Weights of a small contrastive audio-text model.
Model: 10.2M parameters, log mel input, encoder arch nf_resnet, encoder norm none_scaled_ws, encoder activation silu, encoder depths [4, 7, 7], encoder widths [64, 112, 192], text encoder width 192, text encoder norm layernorm_no_bias.
Training: adamw at rate 0.0016, batches of 256.
Data: trained on simulated sounds of rotating machines with and without faults, 39062 training examples, 59.0 epochs.
Rows from block 5 of the audio encoder of a small contrastive audio-text model, named by matrix and row number. Rows with one number belong to one channel. Each number is 128 + 32 x the weight over its row's rms, rounded and kept within 0 to 255. All counts start at 0. Numbers have three digits each.
After each channel's rows are labels from the 100 clips, of 14848, where the channel reaches its highest value: "top examples" is what is common among them. Only what is clearly more common there than usual is listed. The data: simulated sounds of rotating machines with and without faults. In brackets: how many of the 100.
# convs0: first 3x3 conv (encoder.blocks.5.convs.0.weight, 112x112x3x3, standardized in use, each kernel summed), inputs 0-111
# convs1: second 3x3 conv (encoder.blocks.5.convs.1.weight, 112x112x3x3, standardized in use, transposed, each kernel summed), outputs 0-111

convs0.36:071120097060136141122150158142105159140081166098110148089024144146128200115142116124170101165124102168114164099120082110041140146151105095097143072145170107144090178152106138195168114099141118154112139176159146132111141146143121127135119102108092096138141139145065110129158107067161078123063127165134101085129132148131164142119129155190
convs1.36:094121233164161121111134120150136099135094106099162160160170144134099130105111130119173066132154119094137104103055151099151106109156164118118142108063145183128185157198179105191070157131130127137129073148170133134091150182144171114146123125146175171140202183152100114135130102111143104121134096161109139106153113173071132144120129096159
top examples: slowing down (72); gearbox (43)

convs0.59:062126109111160147131146173130102155109030167041135134096067139133098150112126119128159081146104059148135144089136085126064146138114118062121147147121130111129091166188127158158135136108148112197127117167191157124089170129187100148134113109120120105131104139116060108126096109074165104140093135161150076078155118120104175122127144142158
convs1.59:035145155156140126142139119129116103181097077065104141202143108100108138107084132109121098162162084142160162145069104112113085127137161114073120121085125213092136140168220096166096179151137142158129146154147139128075145159146125157153127135121163129151138224110128187122185122145152131163136065117141135120117131159114137103131143115137
top examples: slowing down (73); gearbox (60)

convs0.26:119148134084113125140150094176049090124135155134122143098117090118175174076148101113111098132167129128198146119054102151123109155167068148101103096097197111162112201069110076188181093142127155139097149167138104098091136129149120111124095144119127098101160107131089096100144154160137097132103141120161151153064127195143167170080118151155
convs1.26:142157160093145166124108161151125107133155110155156133135145140140165159073100133133109050172050140069087142070098135111117127195143107167135137139133123123148180148155105112147141134118103095095127149155123141170105113131127131125084164145126145203125129161139121156164073086081149140144152151125077192110224133193109186192091088114107
top examples: clipping (47); text has "clipped" (47)

convs0.81:074114094053117150140165194112064145131093133139119137136052109120127210088129105149139090143130106126184136118109142126084100170151119103142145135132188099090134192118122119135176148146114178129148145122164154121116179131115103165080129128082058078075100118148072123117116096113137081137123106161158110129100117238129143099132142130130
convs1.81:144124148159116140148124049076166181104126171133184128155139173169136136128146135112118119098165170066131171083104118081088124124142097124122169071055118155094145178108184109119153130089112107131174091118152164163120106108153099153095127169164071170119117096126120075146122114085142130133151176191098099185085075192111152130125123096152
top examples: clipping (56); text has "clipped" (56); gearbox (36)

convs0.25:116134144072123141159150117088137169141068199093130122130131125163096176125127142111130146159136118131099172127163084112091134140107088075078159121171069198165154152148126166130120100093097060157105088214099144149114119143134109133063143147113120093159097191164149160103132070079183141096121110119111112111136119134068184112128103095173
convs1.25:170108039164107162150146156135149171138153168129145145132114143138156142124142107120091204108125149070128099112171181097088174128163145068156176137108135056139160135140039193067102128125131102136176118182142120148150167186139157175120116105161144120101109128126162124130137131085108076084114160126142125123091113103121129083138082127194
top examples: slowing down (62); squeal (42)

convs0.17:086212054098126093128140105167132124149144105157093123135106124084137126108172134124130123171156104124158164134095142085123098095185102128122116080144159088196084153064150123146132084103121153142067144141159135111110121120147147133081146068099159171055151109097094058126159165184141118167132147125129169122097146160122111116066073181102
convs1.17:106124136136124143136164157105182077160208143122153098137119151119157179073141167162088110134166130073122164101061151148082126173199122152094082115046100168125141080145134102081150167117124124151115147125084157141122181150099114111061164111115115149165140108063138142116096101082109112113128085149144139130110083185152110166074087112126
top examples: clipping (46); text has "clipped" (46); gearbox (42)

convs0.23:091125094119155119147160126085110183117096175096135091069093118143101156070097106110172064173089030119178140137108110129116110136120130080095144160143171160128117187129075166148107107109140168153142129166160142119153150150109104159080084085103144120101135151142079126140129164108151113137095158150183090079093079193108190152100098140147
convs1.23:129132035150134107085139097145143097146163126149152112136148113135191105133118075113100150149069155126177169114132103137096109142234083100113057143131100154079181118116100175116104128097120077120156118131134145133101122135146127209122058137119151120139139141152153117068117200090124053103140117121145156107079128167078153152144115131143
top examples: slowing down (71); gearbox (52)

convs0.10:066116089037112129126174136126098170152095112076110174152056176138138149114149162111178123174138162150150161135134114119053117145138127079098150109141118094111133169132144188169155104119151127169085125145192149151103144139141152122122156107122043100107113136114102094144103100084190132121113154163165117039139139142112167124090139179113
convs1.10:087119160127141103100091133149165118144144124075152127148142129150099115094087091109153093115137205160180103063102185135090099112114137129120046085097073155114144107119182103159107152099110096156143118136104158142121147179139160098110106169156162123112135127128101045138090054151175144169126092112100129119140071151176155210157101116098
top examples: clipping (75); text has "clipped" (75); gearbox (35); turbine (30)

convs0.74:106178129108053127170160125161068151135079144081097162148119093138133109122129132127113109108123151114190141128123131142114144147137073091127080178106171151155145213075159101168111054133130109120077086157139104126150100106162107107105126184151097099159138170143117119074155142161156185132143110143136173086108120200115167116073071143082
convs1.74:187198168139099124120131087150209094125136178083141137109113190160129178147167098102107119174141090126086114104092120147140145155097091121102100092074107099168155122123118080136169128134102190152111133158089085120154151108124124092093216123134108136117088175116139078168136123066140125053116090159159167134151168159140100151117104109159
top examples: clipping (43); text has "clipped" (43); piston engine (35)

convs0.31:128132083078149125136122125168135198129051085125096111119096184180108160110146162123126171157098121132166156075175091063135076180116112083096150152156183132115109153144121199167143114121148173147142087094131093157130144094133103134109196104081078083066083138157128178131113084120133124157153150175109168110121120165122124083137098137142
convs1.31:122115131141111113130123123134191172124174166162183124101091195154119206080137149179095097108140112070166100101059151149118120098138157177090118120126120142095171111108131071100119153114126103146121140134130124168119152105103135123103100114139117114126088002112130138136125142103116130144060169138150171125061145177113155131128110039152
top examples: clipping (66); text has "clipped" (66); gearbox (51)